A small image VAE, trained from scratch: muon at rate 0.0019, batches of 128.
Rows from block 11 of the encoder, named by matrix and row number. Rows with one number belong to one channel. Each number is 50 + 15 x the weight over the matrix's rms, rounded and kept within 0 to 99. All counts start at 0.
# convs0: expand pointwise conv (encoder.blocks.11.convs.0.weight, 768x128x1x1), inputs 0-127
# convs1: depthwise 5x5 conv (encoder.blocks.11.convs.1.weight, 768x1x5x5, trained with AdamW), a 5x5 kernel
# convs2: project pointwise conv (encoder.blocks.11.convs.2.weight, 128x768x1x1, transposed), outputs 0-127
convs0.95:41 45 37 51 38 49 44 44 57 61 76 49 41 50 50 31 52 57 40 52 36 51 31 44 51 26 38 48 41 52 55 29 45 53 65 49 50 17 52 39 37 51 36 57 41 58 73 41 52 47 47 52 70 38 48 60 53 52 37 47 58 41 48 55 47 31 51 54 40 52 40 51 56 51 59 27 48 49 64 48 48 46 48 55 56 51 36 55 54 68 50 46 51 51 57 43 55 45 33 49 65 50 66 50 28 67 47 53 41 49 50 45 52 43 33 47 50 59 45 58 40 66 56 49 46 42 51 66
convs1.95:64 42 53 64 45 57 69 91 61 47 63 56 54 82 71 56 65 51 51 44 61 46 73 53 70
convs2.95:65 42 37 67 49 34 39 12 35 62 49 57 49 63 61 32 58 57 38 67 47 57 31 52 28 76 36 52 48 57 47 54 71 22 61 37 52 52 59 49 28 26 37 63 58 46 41 49 50 50 47 71 47 55 53 60 74 38 56 52 79 61 34 54 40 42 54 45 62 31 58 58 43 65 36 53 54 42 45 28 64 50 45 72 56 50 68 68 69 47 54 49 37 59 48 37 29 35 74 48 48 41 50 73 56 47 50 45 54 54 76 49 47 62 60 58 46 49 44 52 36 66 47 44 52 44 48 52
convs0.96:53 40 50 53 50 62 52 48 34 50 51 43 52 47 57 50 49 56 39 47 52 44 49 42 48 50 52 48 52 54 54 50 50 48 53 50 42 55 51 49 53 52 53 50 56 51 53 44 51 49 46 51 41 50 36 52 46 54 52 48 56 51 56 41 50 51 52 52 48 51 51 53 50 48 50 48 45 50 46 56 52 50 52 45 53 52 64 50 52 49 51 54 52 44 48 47 48 45 50 49 51 48 47 49 53 52 53 54 44 51 51 47 43 48 51 56 61 50 40 55 56 55 50 50 50 52 59 54
convs1.96:58 67 72 65 56 46 75 56 51 64 68 45 81 65 76 59 76 62 79 39 58 58 55 71 53
convs2.96:54 46 57 50 46 50 49 53 42 43 49 50 48 50 54 42 57 51 34 39 58 49 58 51 61 51 42 52 37 63 50 50 45 55 55 50 50 51 37 41 46 50 50 44 51 52 49 42 48 49 46 60 45 50 55 55 48 54 45 53 50 52 52 49 41 46 47 56 45 42 51 50 57 44 42 49 50 55 57 43 50 55 50 54 45 45 44 52 53 46 37 51 43 51 61 53 57 57 58 43 58 48 32 43 39 45 49 48 55 62 50 49 48 58 52 52 49 53 48 56 42 51 49 49 46 47 40 43
convs0.97:61 33 44 44 71 50 44 16 50 22 30 85 62 60 75 69 41 60 34 47 82 20 70 99 57 80 58 43 33 28 63 59 45 15 66 39 46 32 35 85 04 70 36 54 23 56 79 34 20 74 39 56 63 27 51 81 50 29 75 24 74 74 39 50 50 39 57 58 59 43 73 34 65 11 57 47 42 53 48 48 84 57 23 73 54 58 46 95 39 45 60 55 67 66 74 50 42 34 44 52 45 64 71 66 43 32 82 47 60 62 69 47 54 34 39 55 52 63 80 77 43 56 66 12 56 54 64 61
convs1.97:37 58 69 48 37 18 32 66 44 47 30 55 35 65 37 39 66 40 62 36 54 72 34 61 53
convs2.97:59 33 09 44 52 66 45 24 46 49 29 41 55 48 39 50 32 67 43 40 11 44 38 87 55 76 56 31 27 45 77 40 67 50 40 51 41 00 50 70 32 44 91 70 55 60 28 30 69 73 56 49 40 36 36 62 93 42 70 39 79 63 52 48 35 54 53 57 55 07 56 64 22 64 38 39 60 30 65 53 62 66 72 44 46 50 60 00 82 27 40 38 50 57 00 44 32 61 72 70 68 46 35 60 24 53 20 49 22 60 35 62 52 55 56 29 41 63 55 11 57 80 42 59 57 22 07 82
convs0.98:44 94 75 42 51 59 79 50 68 32 17 44 41 99 40 35 30 99 47 53 64 50 64 11 09 82 28 37 50 56 85 46 45 84 49 46 80 67 54 48 64 43 34 48 57 65 41 55 73 28 27 62 38 82 47 58 34 69 55 26 37 48 48 59 00 43 30 49 84 56 38 94 82 38 43 44 35 49 77 04 54 34 63 33 35 39 19 21 20 71 53 25 79 11 00 00 55 60 99 69 06 43 51 48 33 64 66 77 53 99 39 32 49 22 60 69 93 93 50 29 55 76 80 77 43 34 56 71
convs1.98:57 35 49 51 53 38 48 80 46 55 40 76 27 57 63 67 33 58 39 57 38 60 22 34 28
convs2.98:80 56 06 44 53 62 50 79 59 38 90 34 63 52 68 67 22 42 75 41 56 32 28 53 56 47 86 67 53 85 41 39 58 54 49 33 54 79 48 73 39 44 56 45 68 38 54 38 40 99 60 45 46 37 44 23 58 52 31 39 41 61 66 40 79 99 47 42 68 44 68 45 99 51 49 12 70 40 39 85 38 77 50 48 64 47 53 43 57 44 52 60 54 47 62 84 59 27 43 30 79 42 45 21 36 69 80 77 58 45 47 51 56 48 35 65 44 35 61 63 89 71 30 60 50 66 50 79
convs0.99:52 50 51 50 50 53 56 51 43 51 61 46 56 50 50 49 50 50 49 48 50 43 49 46 55 55 51 47 47 55 51 60 51 47 49 51 58 49 53 51 48 52 46 46 51 49 49 49 50 53 52 49 59 50 44 54 55 47 51 50 48 55 49 46 53 49 51 45 41 50 55 50 41 50 50 46 57 49 49 47 50 52 51 50 51 47 47 49 50 49 47 48 55 50 39 45 56 52 50 52 49 53 51 48 49 57 48 53 50 53 48 50 50 47 45 50 53 53 48 52 49 55 49 51 50 49 49 52
convs1.99:48 62 66 66 41 44 56 78 61 50 59 71 69 72 62 62 53 67 60 56 71 50 47 45 77
convs2.99:56 49 42 57 45 49 50 38 48 49 55 46 51 56 53 55 51 60 46 53 58 67 58 49 51 50 50 56 45 55 51 41 56 50 50 55 49 58 44 37 50 45 44 43 48 50 49 29 48 55 49 58 50 64 51 51 51 44 49 51 52 53 55 45 50 46 48 50 50 52 38 48 60 54 45 58 46 48 50 51 51 51 48 53 38 41 50 52 49 50 41 51 45 58 52 59 59 67 51 45 51 40 45 49 49 46 49 41 51 47 55 50 53 50 51 51 46 49 43 43 37 45 45 42 53 43 48 44
convs0.100:70 60 41 69 18 46 63 37 35 31 41 51 63 68 55 41 35 25 77 39 42 37 53 35 55 80 58 72 47 65 68 41 39 55 30 54 76 51 40 36 48 51 50 57 41 41 60 09 29 60 29 45 51 72 47 56 81 60 75 31 48 44 00 52 20 22 73 52 46 99 41 57 33 53 65 50 73 23 59 61 30 54 82 61 76 42 42 51 45 64 52 47 57 46 38 55 72 42 87 37 69 36 39 67 39 77 19 69 69 54 24 39 38 31 43 32 72 36 59 53 37 49 65 65 35 49 81 57
convs1.100:55 60 32 62 41 28 62 53 35 70 41 17 42 56 63 29 23 37 70 35 39 23 47 57 59
convs2.100:59 44 56 42 40 50 53 50 43 61 43 86 69 74 64 68 71 85 45 44 57 65 71 56 50 80 57 56 54 41 56 59 71 38 52 72 74 46 40 52 38 60 61 56 21 74 37 52 20 44 49 17 34 79 52 59 44 58 50 29 37 14 56 50 02 31 53 80 56 87 72 29 78 49 70 45 33 46 46 28 52 43 85 63 50 35 60 59 49 62 35 68 38 40 26 46 39 52 76 34 47 60 70 62 27 46 56 50 44 48 51 68 30 29 62 51 41 49 24 72 64 55 45 45 44 44 57 59
convs0.101:53 35 53 47 58 45 60 47 46 42 37 47 45 45 39 58 41 53 59 59 53 46 54 50 48 61 44 42 50 52 52 46 46 49 55 40 55 42 48 85 48 50 50 44 49 53 48 49 50 45 51 35 57 49 37 50 42 60 43 58 45 48 55 43 53 57 53 51 44 39 45 46 49 56 49 35 51 46 60 55 51 60 59 53 64 43 69 58 42 52 49 44 51 56 51 40 38 52 47 50 50 35 49 36 60 58 50 49 50 56 56 49 42 31 49 62 48 50 55 56 49 50 54 45 35 44 57 56
convs1.101:44 50 30 42 39 53 50 21 45 61 57 43 67 29 58 25 46 55 51 57 75 54 25 23 67
convs2.101:54 47 56 49 47 50 56 46 47 55 47 52 54 53 44 53 46 50 44 58 54 46 70 42 50 52 49 51 49 62 51 61 64 36 41 41 49 43 43 46 66 45 50 63 58 47 45 36 38 45 58 51 40 50 55 48 52 43 54 62 30 39 56 54 45 37 60 55 53 48 62 41 57 50 42 54 51 47 48 40 51 54 55 65 52 57 52 58 57 49 43 45 49 48 54 41 54 56 53 51 45 51 51 53 46 40 46 47 54 48 58 56 53 48 59 51 43 56 32 43 46 54 52 45 51 41 56 50
convs0.102:61 41 80 48 60 17 42 19 60 26 73 56 33 34 58 49 71 41 20 49 62 52 45 70 63 26 44 44 56 54 22 36 67 00 35 46 58 49 30 64 48 58 61 21 30 34 77 19 40 44 54 59 68 46 59 44 63 59 43 55 99 00 41 44 44 45 51 46 46 47 75 65 59 34 54 40 52 19 83 71 89 06 61 53 37 50 58 56 54 39 16 64 44 27 74 57 39 41 76 46 86 26 36 82 57 94 44 62 44 51 57 46 49 35 63 56 42 42 34 48 34 68 27 67 69 33 73 43
convs1.102:44 31 38 64 33 34 46 66 37 44 38 69 34 51 60 39 51 66 30 27 44 34 70 44 57
convs2.102:32 55 48 14 25 52 45 22 58 45 30 37 59 09 60 61 52 50 49 32 36 75 66 47 58 49 58 17 30 23 61 31 36 39 53 60 41 55 41 46 42 26 48 58 23 52 43 64 65 28 30 51 49 66 63 41 36 60 52 31 43 48 27 48 72 39 32 40 63 37 71 52 28 45 55 67 46 57 45 00 54 52 38 60 29 46 36 33 49 56 70 62 52 36 53 37 63 52 62 52 50 87 98 36 62 62 48 28 51 25 43 52 17 50 32 47 89 50 46 43 51 18 50 00 41 87 46 61
convs0.103:54 58 52 51 46 55 46 37 48 42 50 34 46 34 78 45 60 25 47 29 62 43 53 73 36 61 59 47 53 19 56 55 37 53 62 60 19 47 47 65 70 46 81 64 61 38 76 41 35 62 32 40 86 71 60 43 48 61 41 60 56 52 26 69 35 51 73 44 61 21 35 54 35 49 37 42 52 61 64 36 39 47 53 47 42 63 51 38 43 35 45 51 25 43 73 44 55 42 78 28 31 50 32 53 51 41 62 45 43 49 41 70 46 49 57 61 52 57 48 52 68 56 35 52 47 44 50 89
convs1.103:37 62 39 48 38 54 62 78 64 28 47 60 59 11 62 46 63 66 23 26 40 26 41 34 25
convs2.103:50 42 90 91 51 43 36 63 75 61 51 65 46 15 48 50 44 20 48 50 49 55 42 50 45 41 22 54 42 44 76 54 21 59 31 38 64 63 64 52 36 56 63 42 29 60 50 76 99 42 51 29 57 30 41 22 49 54 66 65 55 42 63 46 63 55 56 24 44 65 30 39 21 54 51 73 47 50 21 50 62 49 80 99 43 22 44 61 50 38 54 63 25 51 86 17 54 55 43 45 82 57 72 55 60 54 40 56 42 35 28 31 42 60 41 19 57 80 53 53 64 38 19 54 20 50 39 40
convs0.104:00 51 35 66 71 13 21 39 53 33 68 49 36 33 50 64 53 47 50 69 68 35 54 30 29 43 34 70 36 79 36 42 07 68 64 67 24 22 51 20 69 37 55 37 54 70 30 64 33 00 52 69 12 42 46 73 33 00 47 50 59 43 92 47 47 64 60 25 47 70 47 67 35 73 41 63 69 27 41 57 44 52 45 68 75 47 11 53 42 61 14 32 62 44 73 66 28 65 76 26 24 45 90 41 02 99 34 79 11 35 26 41 44 60 61 49 48 78 28 32 49 43 71 22 00 32 34 74
convs1.104:25 59 37 22 45 38 38 48 41 58 41 75 36 39 57 37 38 76 48 52 69 54 53 64 41
convs2.104:55 66 46 54 63 22 50 45 40 30 50 62 49 29 60 74 28 71 47 32 59 60 65 50 89 45 95 63 64 62 39 57 48 50 62 35 30 40 72 64 42 55 47 40 78 44 46 46 44 62 99 39 61 48 62 27 45 34 52 61 32 69 99 18 23 50 89 73 10 42 66 40 66 72 56 72 52 68 59 50 40 47 61 99 47 25 58 66 49 79 44 66 51 62 32 47 66 26 24 46 60 10 35 61 99 36 62 37 17 45 71 40 41 54 03 82 54 48 64 47 41 99 05 29 57 55 23 72
convs0.105:78 60 38 61 60 56 67 06 65 38 49 00 29 32 44 51 33 46 59 54 52 63 41 28 79 67 12 62 03 63 35 42 69 28 66 37 74 27 53 29 43 43 57 32 60 76 58 69 55 39 71 60 61 35 50 23 55 00 42 29 16 48 47 62 49 80 11 00 48 41 82 88 47 51 49 20 66 09 19 56 88 79 30 49 37 71 56 26 50 67 60 46 05 52 00 42 46 45 40 00 12 87 27 36 56 34 54 52 20 51 61 46 33 43 40 57 48 53 59 51 76 52 34 67 58 57 48 21
convs1.105:42 58 47 54 32 73 53 43 10 66 50 33 48 61 53 31 42 58 42 58 13 62 67 43 60
convs2.105:73 31 15 56 48 24 68 49 26 63 80 59 22 88 83 43 60 37 56 44 56 24 66 53 36 85 25 48 38 31 38 62 52 38 46 46 61 70 61 40 58 68 90 48 50 28 50 56 66 78 57 37 72 70 45 58 37 61 43 50 48 60 73 66 39 98 61 70 64 14 70 44 99 30 62 43 34 22 61 54 86 53 38 63 55 82 61 49 57 34 80 56 53 54 08 00 59 72 37 43 61 46 35 46 55 66 62 39 48 61 57 55 66 72 25 20 04 48 54 51 44 49 44 48 35 57 46 49